Rows from block 4 of the encoder, named by matrix and row number. Each number is 128 + 32 x the weight over the matrix's rms, rounded and kept within 0 to 255. All counts start at 0. Numbers have three digits each.
# pw2: token mixer project (encoder.blocks.4.mixer.pw2.weight, 160x320), inputs 240-319
pw2.0:124141129116136119149073147105160178095050125255115129119143141130122141156084092104107132106118099149174094069172048132140124128064135143208106071142091152073161144181119124045125153079098074151060117149125124118159135135134133210125097068
pw2.1:111151117160101102127098095087103116166081118107152177173160131123132104159164194080149123113116137109100156153149118131192090072089117116078102030109149105104121120083139135156132123167092069077106122110089132136126164109125133143118130177
pw2.2:134119097172175058110094075138133138109114126067110081091079162151079130117072134044129126130122095108152121144189204124087160105154104127148154178147144187122152160135168107103097116132142099117009135091153129148131097076159092104146180190
pw2.3:135139171152106114114115104128108169093157171134144105115146157124185115155130105098110100098130162120123134136101148173153194156140162123189156192098098145129160114121079162106154162113105160144150147118119162115126124118066181176145126087
pw2.4:168156180105161181128138126087142150105174158149103125115057158127108162064104139048065143122142148133095147112101163154116192116151103123168095137141043104149158122106088130123185142135175103141053126215093123178093164151067118148097129126
pw2.5:099079079132115142140131148113093189068108162083108089122124131128127107164149152089117134150127092123177154074059171112121072121137101177169112121103097123102070120130138154096109123139105096125184116180151107121116137167164154165148110113
pw2.6:087153098157140171134093150108143116067109090133108152107124136122163168082063152040198110116102141139140125081137107123115173057121154134192169062094120127113113132107117152144139118140070147184108145152184149167150141113151121092094116070
pw2.7:122124133104158184148124119160125186154135148080074149113150117099132141163145081106089168157089147136105131138166105080161155132087134086123155093123128151100148150114100118147124124128112131189081149148123160111122172126122085147116105130
pw2.8:095112118131085134121184098126104107132101154129190130125170102107152133107120110097123099068079147121140142165143121122113154162101162097109155157152058104118131134144103096098114103148113051153182172106138182087119082147152104143131121181
pw2.9:109108132156108101136168110142116131151175157148111101126106140164136162097136149051114107195122126166075116116188106196121165139126128180114158126105116073101162154133107140152132102101116114095187124063137116129112180160189112127154135186
pw2.10:126089175134153092146085106091127104143134060132129136109168150104115155108134157173113127137102125148128179146112151096158131163222141114093124089049132161154087096159074164149106129137074140110119125126079139154135136177128156087143104160
pw2.11:133174151136124153131154153118109153111136120139109193117137132112131101121099157144126173114161131166113158172135156138129152195181067076157097134111155102126143162166090124170125140146131130069173115124109119124130101147091167151127151133
pw2.12:129138179153047191119147149137113106123060077182128118144114146119144137133125095137153152089121156177087132108133105145124069107075104170099044199032130125105127081114120133146081147166120167079166148117187156118093091183185068134189097137
pw2.13:095182161151118181137104111170148136086158224106138092122110126123135102092166129121105119134159103171175209117198120139086140173049094077120146115073194132158104155140034088121155127053111133084205140156143128107131146107126122117091154114
pw2.14:137100124138104073169087070153147200125086106153151195122146040179111125125116132110201155068100134087165098132048075118125086143079164125136173095156138110154157139084172065158180152130197134095128128114179198166110135168162123128088122194
pw2.15:152119112139167178080132141160106217083091108177144121124113096148118134140164109165114099105193145105078134177162103123146138145126116135122129143108200053150131141115061133163149139164107081157164147166125093165144100119077140156137159120
pw2.16:100135100141123151101124143138135211112135159070106147092087144132086127098137117086127146123106147128109096127138150141148110099110150135180106111146193190168159116074134124153058170118142106134089123073142146129121173161158164141116168104
pw2.17:159141074167135145172051121161097201140131125135141084139089094114123125136064105086156120144134128144153118156181103148083165109120134156130131103137153122118133096129126119111162170039107112135158125090133122084098127151123173143068143028
pw2.18:149128112103104163208110123139138080116159172177135127131122084133110097111182158122120125068200104113156060120091157093180178128125146097088126122100182123082165129148130134152116119133124124118147146137168124150148165092158127120191102103
pw2.19:130158168114152178160129119124112124110101128165154156136104180178139134124093102191141162145112133178099086164099144147130108156184095156136129134093060096094140153107131138168171129151134135171137145160135127197096217154102174130133134135
pw2.20:154092127128062138123159164115170086101132154133134183141099088119140090198169115103185117105150172098163125112170142110141064110159094126135079131149093123133156126217153144174047131150135183121182156137103142133132125166189146162121122099
pw2.21:194140121098140104153142119047101104137215148097148119129084071179136134133133111121133096133168140135105142135169108186157108080082181147225130092150055190131184113129134092128103165123132123135080105109127189104102056168090090083155101155
pw2.22:136124127127098082125055113136099156114127179181133124119127145068122166126112096120136103182143166143161080144134130165184156125128179110130117177163101133121132129113108167147140145163111132164151101137100105178138079079133117089128098116
pw2.23:148112125113113095172093183140198165111126184121129107130179044137093101140137201153118131100114103065152181119126113166136027097090076073125157172159128125188175133128193128130079112140090123111133109056064135139143084192148111053185137167
pw2.24:125066086150113156152117122086089131124131122163102157130123110093131092119155108156105122154107087108149138079109100086135183131132201150194065099121101110126095116153157152081138119012132125109087091108107145074138096109160180100128099167
pw2.25:127114112169044082075173126122147146020148109161191106125032121079086141129111130095109172180072155124092128052108120129083173129139171106180052122126146196129149140115125073090134176069162131090108192150171108141122089151146128068112087093
pw2.26:119069157122160114106150138132145123147186126043128141118081105133122092067115154124178093089103147116170090155125044092127178158125082059163098147151168204101130123091096090206161171171116100141193134092101099063170111182121043121159097170
pw2.27:146099084134107133150131063085091182231143169111127127195109167166148125102161110126139122092138123103158113193134119108119164105133088125121169131121118099089168111132154119095154156104236133105131128175098191116138086103107170139142134149
pw2.28:161137142186128053131120135160131114052113148215105129160111089133104130173109132091150130169159107165131112062109128115139137105191142146122164098093065102081092117174098061098086162117113097163074166169113143059128130174114118115116128092
pw2.29:095143123132107174165175047156122097090059165176097183125159102110190096198102165127124124153123113139113062145095163120151114193122216178100118152130204135112142150037152145117155106145087056145083115121183166120171176067150059190139072097
pw2.30:146103128079145104169127105107160157146152124197136132103139140123057096185131063104087198141148125097103154124186125086152113126149129091149071184076155109141139138146128135097186115109156137077084119119113130122137123094104150092106122113
pw2.31:156105071136131118128145128061086124131186181165190175090122110107144186112162111147073140115173119096113154086171118140096133068061071092208068044143089127117156127186168115100116122145202166120197114085099185147143145138102041125149146141
pw2.32:122134128166132034059081100160139129130182171161159106072130131091155104142160155119130122148169170097128164120181159127140150114122141112154067139094143140082113152071118208125155172079123124160154156115100138049115137155150135218120185126
pw2.33:092157101146202090129125178128123200104172103143094190166122202116187127163152141112120120132131114126188041155136114069084072114096113203130154160112104132139099127077161078102051087158093074193112135163138120107148137120105123138152155097
pw2.34:132117130160116214167033176115143156137064139139128113139144096127096104091107203131118126113132163118118123128135196090148163138117075140096111150109200141084076112109107164095160134126143099155184177072132146065115144145164120153119077039
pw2.35:107134126177140154139147042023149124070130133128083147173159112114087122221184127075124133089166185098119047114222116154128116095130141082121170139142112140124126148154111135174076115116109130140149065153063077142112144128091155215151106156
pw2.36:136146153096151099112115108108080093167137177127062165160131060122135111106174109139111164153137142144156160208116129126109160163141205155188146113160030077136096130093139156137158102170073128133145151052147141119111096127132129109130156139
pw2.37:117103175141152117162099177153148239174156114118179139122069099115104147114176133095135132169174118149112125170030107184129102130194189150120133170102143084123179116147115107157142132239071156113150154088164075117180112094183172102152130120
pw2.38:092083108095121095105143068112105114137140134177098133133095087123150147194180137082098096193153130130143073080178122085149092092146130124137193077143154103105151129084146119110049127132126147092119147183127145144117128128117134081092140098
pw2.39:140112172104120077145033109121140031142113158172135069143122111108120087150169165128141135106136105108130113106137103135119099138178091087075137047138143144177163155130057147121125122070129135119095125112086112143121109146238171139165126127
pw2.40:103114113125108096121099093170127136069153131099123122145105197168139142105138142137181129119114084117159199133126109138157130142148131131119093155167173133192117141153119180108061169116087138115125111139136136114138117162086094122123105162
pw2.41:147095126174111089172121134161157128049105115106108170112093221108178115103131169140129162154059124102167129126147137122162127220142163144141102182096126105099118114113123114100129134172151133097164169139056157150172144107097129100134114216
pw2.42:131132178081113120113137141152125150136182160078139152191091139118156058118162110093139143103111119129114161118092173065152148112090118072088147126115083174131183145118066164130130127090117109131087167096197143114133143103066093094114100040
pw2.43:104185111139134104130100133112129151101086074073202067127152057142110075091157151086153120077117140115134167124084133086157114157142132127134078169158160089126157124085174130110121128071168101125135103134162122136108107113123071181152146143
pw2.44:130094126153126157120170152107169100112121136086139130167114152131168126081121122114190149117138096147145140098166116091128135092128199178127082107061143107096119145098102113085124116150112110127145096082099122161127113123140100142185142154
pw2.45:119105147147121149107121106195175123168097169039103156181140091164136156199155174123118136135151072074098102129151108177088106117163152129118146122079221153202121078114116132120126143142091081110119117210092065133131113181175133126123125150
pw2.46:102148141139115129137092084147127125171124144176147104148140118166127096149158070143130101120111154139150111112162158148142156102155077123106092146094152116152105161142132125165142137145096159134143095153108151140135127131115166144115152145
pw2.47:133153106128148061120109141095096168114122140179111142122062066204138140171095119087116132132158128096166124173154106159134138162024147161158088132130144158097126117103114179144125166097127170176177109120117167069108090135172106161125151137
pw2.48:107052113107157132125123118171181173114116190090122159109110150105095100065116191204063151118121097082090077133139163121162121141204107120133091164137141133136165139142156118160168122129102114100145145104122135127145131109096148165119125141
pw2.49:116073022142143113137162080093101161145093194065080166102098116150119112103146204192165109149126140086157156140128219102118110129002057187119144135178143067168121130136091107166174139136121036089110122180081165079123115106094129000141117218
pw2.50:082137105162118194088155087114097107165100172029134082119148080152132126080098145153135164114098179081102136134139129152149116070115194113000124147110167112178147123104107070136147103134122119075137138164065114159135129130132130104067103184
pw2.51:123184133112113054195077131158101153123079083139148219122116078145117103079172129080137118176131073128108143118021121115125105130063094111162116120125143126092116143132064106137137106134143063090163174112167176049114113169123122118076108144
pw2.52:151133152110088132144151147169158109128116098082124096168159113106144150126172139089103155174131125139113112099202154124141136112153132162034082065138202177097171097140143133087089132130175122104180151126139107138113182167158136131155100107
pw2.53:130121176169115160157117115102146154129120111201052192095143096146139077173125142173124152139146068112131080082137118131100073135089085143194122165119137111132128138165128094109080143110150133137063128185117092170121097132103098101076144140
pw2.54:179120145133066114104156164190084129094160144163104175149142138137124118127130126094109155117181157143142112169200132144107138139129157187139099113112188129100109098236138080207097147152122161129128108092131222126145092156081175135107126129
pw2.55:137086112148144222165078043092086129075116132095155173108166148144071136105116160076141161114114165076081154127081120138134143160083120124100086102160174148142164127131164137171120097113150159124061167117089151121174132173121073076082109109
pw2.56:122135156119135090116182057131127136079116143111097109094116141160105168144124121106143129157106119130117090042068112094096156131127171127132144127109119106182136150091159110145096106160102099097149115145120158138127109119091118109194113178
pw2.57:087173110137074128177160120113135199130118148087100098164095121125125147109153120193149134193106084130116111149118116138131070139179133115118105076124081099160152096101109132096101146123121111166194132173186130162126088143184143110147115140
pw2.58:128124198087151121171166168105171083109181096095196147173139116101141141141136138127111135088139083107120105144117134148115126121168128136093105192110141163107134150124115087103156125116086210138063181147142083107135119126198193162125094082
pw2.59:174142120143126182141118164104134144169152137151089135172138143125179080126153126131145155159135162087116110144104154120152114182094123109120122138149146114080152144100140147187137180093110107125153153084125113094153140105144174109135105086
pw2.60:143115158155102147140139132155123140110122120188102106127147164152103142208079112126134112162104171142137118095086138123130114144182089127143095120143119138170136105133109176176118135162161115115146123116109128139118171143150139130184116143
pw2.61:134181089142180187149170174214094117168174146189134087141101147077136169079155100140150132174098114185090129141113145097178162100111125170067164073094134197087147113099200158049139142139122082162090190127207078074065127100081103167140127079
pw2.62:111135130139096179074136121122121097117160150065076165131144168138113119111155137123174136137159166132154121154128121125096118120125077088109134102125149177194147092101130156129126115049141076089101080100092186137128153137134082067141152160
pw2.63:155097146130108086124105150045126169135152155130136163099091111124128095094122121103164127138156128082156126148154134130183144089116141083165144094129086108141093112143161121108150130180123104143177138212141124110128110112177095089092114135
pw2.64:086164155105133094101169101124110165108075136088167138074146112148138168131139122166136155075117131138133107071176148165135097144152151107156152115179139158102090123128136117142139141224094156103147125118122121118120135110163187175095115170
pw2.65:115125164133119042064162175133142127167131103167155092126106096107117139153103132167094110106104079151106122109151109138121116118184144080137122082181135142156131145040147104128102124075163148105192105085120136133153102107132066127171119178
pw2.66:143103157112129153105172129116137085162212123130128149186157099153089154119198124117103135181153088158137112139172103152143105167170121130169139092117099083174089118104143107113148116129169106132103147102117183086118066123107107119185125146
pw2.67:164192144127196026163085139091150165163099114106098198135113086115165176139139125134104090142124175157155109095095074110133080141086074218098063087173098099054048129132160145143066135153133107099131173140128161122094129142129171155103118084
pw2.68:113088100137123097098158124138146103157166133127110091159157140111159092162169176148098100126125129113173164113145141039156094126194151086120090058106109107162096116069109112117095112130142116100148144138142134059173197124099170121166120200
pw2.69:145149122138141153126135087137126125063154144132114136138085127114146108097088124120156125160140176143108118147200123139127159154104150113107105166158171147127101113170135105121140138117106141105074136129139186147160091142154074112096144092
pw2.70:116139136090141140108145103113160164147190134053117172119187101107178116109140136157127152124130146133146175102143081112111069146159137146084113116112216166129117145144157153133092098124161149094134122058085151104146163144115144135123146095
pw2.71:109116134156107178179101125093151170065115116123112144136160189118115081186140134167099111129158140153095147191128100151165036118100115076091167086212110063129082131144105144115087140118091156126146106134117146113173146135120112107145109134
pw2.72:127143080094132037128110110130139167161145176162124103082149096112145137127118132136133110201119124068152172092152108143121097138156152144165127109200147171044159135119103114116124133062092154137191128172111165122120195115139151167102134149
pw2.73:128051137114117086083087122099059095099158106121148135110127115135158122083148082163123165145130157112104163066159115116147131100138094107151089144137041154095120132209135102131142151137108137109116136181094096146151088141154158087107074073
pw2.74:147121134106133081145156108122090133144217145124156072075067132089151151125132104140148099201153096028135146151137108093149145131123134079144071114121132097122154099167115113137162155113180169125173136145101143153108109066146134122160153121
pw2.75:132120123146088102188090151139137166157155158135111183088090091133082128171046162152149151129138114084118132148100163149117145129179128093146175125117185135067165135142103099128126150125127111136107092133090163112124159133119123104161118150
pw2.76:132111125103132134103103112098162166155105151104179145135121101152119106120125094092151122093117131167099136067158120106170119097098140130120158151135136123119088141134136121172123105123125086160049125127134104102122125165140086185100113119
pw2.77:135086183139145110106070127139106148150094151118139132104081103094106080138124190162136122100150140157141135093089144121132103139179136084152162144114161148086111141118121123168104119140076110150174162125097174129091092124133132101082143149
pw2.78:139104137154117159104082133158144179086137136126088088117120098120155131119178144123176125166152115073208128113133158121177162128110106181139131101156150173133122117141101138232074117164124142084149141116134083100116170179101103069090143087
pw2.79:137111196110133103136126118116143144078151091109115134117108112171081163127072107112107134079116121116060155093168110174081121178155105099228092134134078163134121156126124124093102111101163139125131134107147130186133080165113140106120135152
pw2.80:141107097129123143126119106163148074116103111149182073140182141071151165098122139134166131144140138040137146086135147166162188098091187108078110082116123151125139123123145202144141109152125151107117106122094137135126148101077105071117141168
pw2.81:120163098136142121160108148119128135102161176135096087127102103127095104111144114169062107129163118097091131114178087125113124142077136108172131153125123148107088098151114136154125101092144101116089142153168108109091124131067110130107165080
pw2.82:123089179116138158095130104154121103103140113146124105139157143144062135158097127167128090149138154121112123169121096132133157130204154080124115138152107169147062132111182126107155079194097135119072152082093077155189208133182123136165131166
pw2.83:082181200126132158147170165172098255134130109117116153137144106149136136125166125112110140114125103176161125118100137128121112136158106139152101110118137106131145140096096144173121185134162068142158103124114100157104127144153148123105124170
pw2.84:087135106130077151060189118105160175131071108149164124184162063145166118164128127199213167123135157186180158151193149074148131100161111119108150179139153148152138113135125113166126078089168123120113098139158060119121120173124162101111145154
pw2.85:124085102161120160142119158142100109165089129132122108157137087125154136098124188103135146166132150192135104140125110133165160155054126169081050207082123116167113123034122177159147155087098079144118139113203112152102198148111131126169123082
pw2.86:141133031076109145134121121185143112130214141195167119129147141119126168107107085196191148096163082110180109171146103115143112092106154180169118129130093161098129112203162170099103128147138142093180140150114043152118162133139151128162163133
pw2.87:143083162081125092144117129170162178092146149154068078126134099117081106085130085119118177200135109112130115111171061180160115136126166128175138131102127122124170123173118139139114136154128083158114160165133058160142085067125119137109104123
pw2.88:122178079152130089102159112103130128175177166130185139144060090130167141046078127090174141147156159097163171034161143135161120107145108177155125172161095129151139162125099143179148135161110096101077124119213126123101138126080146086169135074
pw2.89:144113187153151087112130096071117137111111090168114173134094114128176086160153115093147127161094133119118092140132147115176125142140098132105147139111122157136129121108161154212162121182123082114132141103115129146137099142126092189138138135
pw2.90:086143120108123165124191125147126123089139125036139116140141098094155116119146173075085107112111132137154117138129127137106098110074170139077143168128153141141141147117140133099093123102153091100108128125130062137144121194141097128139161141
pw2.91:167066183138119135107153086137143123145108089086125095138144174154140147186069131154147145095115104115102136085176147154116137156110158144177168159165104130081126155195108124146154144115146132122221090144161123140161125143127000146133105123
pw2.92:118123126131138097139123162143114126044093120160092195164142122143130117169157096102154139073135098140118028103111068100130066116135141109101087064109050169118156133150108096095134105114140092178116149136132110116129147137162128106067143106
pw2.93:129106162148132159099105118085113084059091090121129091109149105207109158097182141081103118063109099132169132116151150121148162058136129151193135131092124160184164083036086114142182128136131129100113140102088098149128185166141145093123092121
pw2.94:140083112144133079124083135104110141124110157180143150098081136109176121149146101144110098110140157145160152106099146115091188113141087132213044086133058109107169140150077109185182137128168111153171155115120084135137127094128102112118145158
pw2.95:121109077113111138088086077136127146117068129142105145089125153118198086163127143077192107123099158167170129152223189131141099146062146173149134128152099104123100136126119110180041164140175133140052102084161168107126068149145088163170128155
pw2.96:144145154094111167129168183096143143125100082166114133168153102096100099159120066115156117095128152150136137136154097125093088110130155156252114171076097141220121139116147134105113147114097102163072153130124142128091069141131165127137124126
pw2.97:113136152138102128149120130099114181092086179080158138070099121161184151141167118116149104143135075147144137168167148153121148123147147163151201120156123130120088158178143168116138169095155084141070135165128195116126091111107109092118120189
pw2.98:092165223129082209080154086066122113153119154122134125160166158147111128159085136134128136066121122137162109113128151146163132132138186133139101150158112122151152150079138118086130091140137094143152102163074180145126152083094116131209131075
pw2.99:141110110119141074099153120126063137142141128114179112136115134130134148148187123180169116135091128091085121147217178148125110063193138136187197119114158137115142116145097190115140209135080196114126194128088094125145088115087147079111114200
pw2.100:124117162174144167145096059112128132114116075072069087078106172135079110121104144119162133130154162055142117164129132114155150105181059118096121141132187108106142136056202156140122171149136110085121124084145138135173134139167094100112126136
pw2.101:114104164155154134103142113163192098240149093080130102117070159098087213114134201105097141141125128167075116104086111162099126134123100090059039123150132136101123125140119135159097104034106160072151116117113108170108150112052087134128100189
pw2.102:132164196166080112180169134147112145122148085126168149130143155164135119139169113145113115120055119123090154164154116145172113067131116144179143141137093141151102149146116107157113117151157166167055121122139212130162101122191161095107110144
pw2.103:141118147067115139100130126167101109140183142159079166119088095124063142144156084078085094194150113114111062104225124125122106175038156127141087126150116112144154147146154092110154144121113166183135133121140107096123117143121039136038151148
pw2.104:099133196081113158108064155107121158131143169149140127126145082101118072088089107112179154130159188100091134156134111153099188104132116047151173118110123118071170128109091128135178115133143125093111142110148171139117127136089132132094139133
pw2.105:122118109116145043164168119101153178126150216131100092129126144132154118133143101132142096110069153070138124127107137112134122134178057132125180121111100090155109154079130128067103140130154154119123156193141113104101117165064104164142098143
pw2.106:108142107137101152116153137117185105081156171140107123103099116137084145164134161092133100120147095173129102214120106166124134099153093159185106151175148111100131131145167147119145092136186104152096150120153103118116200127103144091164140171
pw2.107:102093150143142132143103139116157085132097129107135147158151099133125004154093138089105136090107161075151128115150127121119154173099089042088101124088081172165085144116151114197114139123154118131093140054175216123133114185136090126175126082
pw2.108:135132145123122169086184179111105135178152073075180128103136104126115090120146109099138112135101139141191124142081150121151073135167111124168125112104125127145127145146159140094101141097104195159100142110055152060132139133102138191163093083
pw2.109:123121161139100148123097105203097052099131095121192202144128105144149096139142101188122172163179145130128180117137125106205183128199188146139092078103153170167147127112136129138128121137147131080141156172131133124132181084160152113147102084
pw2.110:136111108153145100102074122098076144070115154087149158118107081114139115133106108117120132105120047172124089158119102120136136126246070126110140186082126137114138095106148089087148127078077204076142130113137151067115148107098123078200122148
pw2.111:134125077122138084130106078164099144106135148121103090082169149158143119127130088164105128100146075135140139092057163145186089124228142142077139171163117149067119135175131118064193140086085067115141137149102136099090121145113182102128150157
pw2.112:130108107137102118109127128168119149120118176146121064112136152135175120165107091124116091121121148112152136089169125126115135080150116117137099070131137144110110128180144128107150150119124147093085186131111118117125178122202133162127126077
pw2.113:122151095071125163185159158149098159128172137149106119136170166109087127114133071108112160177156165113136167191170118115137139112132123124132164099151137124063185146093145158177094121108123155168103125091145128141149137130157094172121125109
pw2.114:101116083140158148085138145115148225156066050079160115124064156140128127115139128177215134127091151108193132115102157153101120189165140080155175143105125205086078118122139135129133120128163121137116129168108118155167174114188166159137101083
pw2.115:137148145143141042146102095065122085087118185093171184143148070098098094092206148100172143152150117103120134102132150135093191144118163117130166110169053078150148112145122108161141100165145106141148139106143100141145127156153153103114129194
pw2.116:109178139091156112124114097104147122186145127096098124094127104129137087169125121153059128036104150135120104074129154166122142105114155130204070144134161093126182121140126138150129134117160115096231092142129121130118119149148115118103109128
pw2.117:175189153126137086092117169099118153163141045163082076148118094090142109164116113088129105108076129076093129115141132175118179117073147112127090112127048112123129159141099127137176135139086132144201146121133127107127131198087084119100094091
pw2.118:101118146119087198115122092101097149148113099130131134112154101107146152130084103104091102172187120184132093207091177066115088135040154198056100122147139163094106134098228170108128091122179127074160132170194087097129126138094125137118086178
pw2.119:136134224117138113180122169075149164078147157049115057076094152145109122055101103111124099095124154110104102110154146117163085099252152120156124154083164140101170100145141084114090117118088132125133129104128050149116099113169211120152124162
pw2.120:156180117156154087132099155175132103116132116124103177125085174121155142125072161120142138171140109146126083125081107121122139141130145165143121121205200152113130115116101079125113151134122061166099133142165108160103079210162094168089107137
pw2.121:135079140146150105109149145139097118130104139128048192114124135154138163186147128178115123107123142124125115062097114100081135076121129120132152137072167151140091137115177136168184094153135074049148135166136161140128150107131124117097122127
pw2.122:110154121121129063151153186096127139122142149114125116152132144102157139164133127244167128163165141138137054124098119083109133190141111109168158107125154095128133128122136173166099180191128137176083130071121113086114179122077122102114112131
pw2.123:101065045141141131100141076156137096119160167108128159098190113138165152163098127062183138161166079106178157168179116085128173153098100154052076150090169133060122127080085111080112080114115126110139148178041132038135106138114087057166166237
pw2.124:112131131140077137055150180095108116168095053129073119151122104107135140199122136133106119142132127102164086178104133144133080152139112100148170171113109131155190131104109135115066126083187132090109133148145146091125156169122111187106131072
pw2.125:101145153102176148150146157123130115169108087123175170162120184152141135125151128200063152112113136121081159131165143152093126162096151133054114074177095082148143132129103142116120103105107155130200085046106147178141111156127142120112135164
pw2.126:126117129133147146163140199122121165144128149086107119113118172137114140161080101238219103130127116122090133198098062157148116154168060139169155156136070067162097116144150104187064123194130117149145148104140060177151142107007124126150139099
pw2.127:093156119095150144148123115097146105148111111095175075134127128132189092113125124080155154174157164139118090120173157054153158148035151181062094083144145145149135128113102135155196162136103119089104111153127139119079192128121115132103077138
pw2.128:103147145139189181105139129109116137094169142185235086146130098133145104040112092085077160150107113113127201181086154113144134158093079162080064173110153148096153122174104138132125101102138206084188124103074175111122092137046147153163123107
pw2.129:086106145108077126152125132145123090096074169122088123086152093125134187051138141154164113087120121115164123147134142165134117137213113134101178141078095165068127134149136157142137082120088143087110133130105141128077131181057143048115136100
pw2.130:127140145124072135114121130130129162081155159061146125131120163095140111112147125131069149164176113129150088055095101123110076167160144154076111078175181108178142115116164131121153131121176148130122114184128049088117132096133098083169152176
pw2.131:099175085103126148104150146094114180074128109082098164110151125119116071148092138140089140187147146155094087054169168112101072134154138158146139112117125139164101114190086124152135163113119129125123079136117148088117124121140135134057147096
pw2.132:133106158163059148139085139145143097135153114173158164102108112151121092077128173080142133098109100112122153074100141148107161131127177106122130116099142117094144145153139151114102130114087099131090130109085108142132154147172102082124107124
pw2.133:139070150112122116129118068162116099096163127176183138116136084155112107103102144102119160125080120081140202179196105113131156139118197123088139206144114102141085170198120138128164098094155121110088161109141153169180131136107095116133159164
pw2.134:116111131140059096170125145071130175072111111121155119115129113122128164105134143154125115062148157115166119168103123179151085076095131149103181169157210103080123155093179117144060157130149147126111141123157106132158124095107071087147097149
pw2.135:096106111110158124128071096165159172097165136160115138123095097090139115174134140156072112152131131106156094138102143132139144105166117183091128095137088074107126149138169069099143104127057128131135136127129145132110110121068143130173138148
pw2.136:122155139114074084141131130084127151174101105110142160125141109090137109124116158183130173113109158090093172096125109115154125103158120172107178113121095086078115127115147147151157087145140143096174124099126116065169066138050158115090119092
pw2.137:174139154098143120114136130121087187189087132137096161203132119090137078082137119108118117185086041145143139098093125114126083110132163113199095088140074175151132140118099117084079155115119126095105113142098159118143027078188109112117132116
pw2.138:139118090103052171141183059127112115023093140051120123123080092118131178111071151117170138114096173109126139069156166167087088154196103188139163141175132062139129131184137145178142145191153164080216117102085207097164150191109109067098134157
pw2.139:107128185115082143135129134114136128111134182115074043099066150152099143112114142163140139106074194092108128114119087157115056132150082124201142098120180129135156100117126196125104170127126079110140128143077155143132147145147162079124134145
pw2.140:094130186132097149104175121094139049163116132085053135108159085152156095102169113154127126134099142129137157093133119084139127132114116102186079153126128113140133112150121091091172115107122199095135124112091120127168141103125113081054088196
pw2.141:108177162127098075130101101084077223161118152120103114103081086055093175142118100068120121167118074143099145145076135132139120101162136108132103148122128085092148162118166096094122157065137079184109176203142155186083167141060082152144119120
pw2.142:119133114112121146110163208126130189132116157163065076121133136118157135159094185222137093141172094157090095124149136153124117106179151040153142128141142178089126127139118109135159165128130100154094130146144131113081107096046164181149126124
pw2.143:138116053112131080149189116170108113131122115076141120169095153132183119121162136140154094121115118166163165102089158110082155092156153093099087150109138060156118085140063119104143126108175147130119108180124119099170147127128117134109144051
pw2.144:110147121163110101131050170113119146152113142058145185123141131089154077068099159122195137073131124141125112190174140082109085118091180102000154155129140199109160153102092163107097140155151099106160118076093086091086140130142115118106131171
pw2.145:155098167104118195065181078153146136177080155081191138157179123118076152083120102192117124109100107138105123138136134142127096093189146106180156122104143108110131142062107185094100111103224149114182166085142121108144071132214090058161127114
pw2.146:145120145116095145107104105138153143099160115100148103081087188176208150077161114153111174145126108110114150146093091149137119164086144136117153158105051147155140128184126076148092117165104145105144154080165071126166171139118159174135121181
pw2.147:135123051099113136088150116153134207107105121164171147105121115176133078180121116106141107124104117128162149100131152107128177118076156128127066143096134059152160112094138185128117152098146116133129087133113134129128149132049173135072150151
pw2.148:152131104143142131137116128123161138107094154090048122156126126108110176131174140115131174187128101160068107180107104129103127177130138070145117208100143089117121080121132102138089136140094079122132162148135136140088135156160124101077098147
pw2.149:142106084109109127127175159087104164113114160130143102149144106111102132126106136150009129132129214151079115108157144094114151110099035093141127136175149168139128118126146078126173084031127090143128106103100107181128104136134095113105121108
pw2.150:101072170156149149107151144101169086113048131083111082133143085119086162103127236086094157108105105115086110124131181150154128159073141122073101153142169117044125121059130161086141116140162094103083117132106119145119201109013073156107105086
pw2.151:112100123125000129175078132135136096047104119072169135110160093145107109110074149159117125147139097125130145148080150133160199089108139169075140226087142125184130143098106097121148157083126140060092126127109126157155181098161123045057096145
pw2.152:135125142136085115168087112094098196115115137067164161100122150156115134085069101130121133148114163111073137101143114152150118122121134130152134118119122131117143152160155063151136123165168162102161137065138162189133152108110131144117148136
pw2.153:136162096090097207140174155156111163152129153155145114128126140131120153160103105125189134131138088096186187094163050127118081119104099118125176119124176125192133116167122126128098082152141202041078108202118120095120132094121118091139128106
pw2.154:137146142096131150171105137111146181060114134128092153178138132121143127102139128109093140129112099129091126068125213151139105110037157141180130128141082082160098135116167143083127132075144090130098113105155101122168117172231143141182160126
pw2.155:107101055158066129107158087124147120183131087112060168113162134104165131172136158100124136157152083159123096112122179103105187129138124131056111154121148174079135169089124140111125136064139087102253164133156146106126144134177100108088156137
pw2.156:153106132097105085125107133188128087184113098121119120137123105154108109150099144128171124146138132059135099130149139163149091128098111152110186102060143146108144126146166093166148111186101130127140092148119098126163126136131117117176140136
pw2.157:147097036132059098155122116091136122171136081135157145121198161102133215156162138125147154129116082129156139176173134144099103128103126135177181137106158166123167156107129150123155096123144142073229132131150138175152134150093107123160121128
pw2.158:103158195175118040156073104099130086080036145066097132137135146100092112094143210149144125201146128140121194074095171100114093110108100082017086033141189118096140147096091121099161153142100118096198117128171163142164166168119164129144059078
pw2.159:162153174106100125135127135141124208147149176114201129138104209090152163107132135185094167159096155195096130066110138165103149120130148209110142141148114131168137123151211181159180106175137086145207156098129095182149113129136155152153091130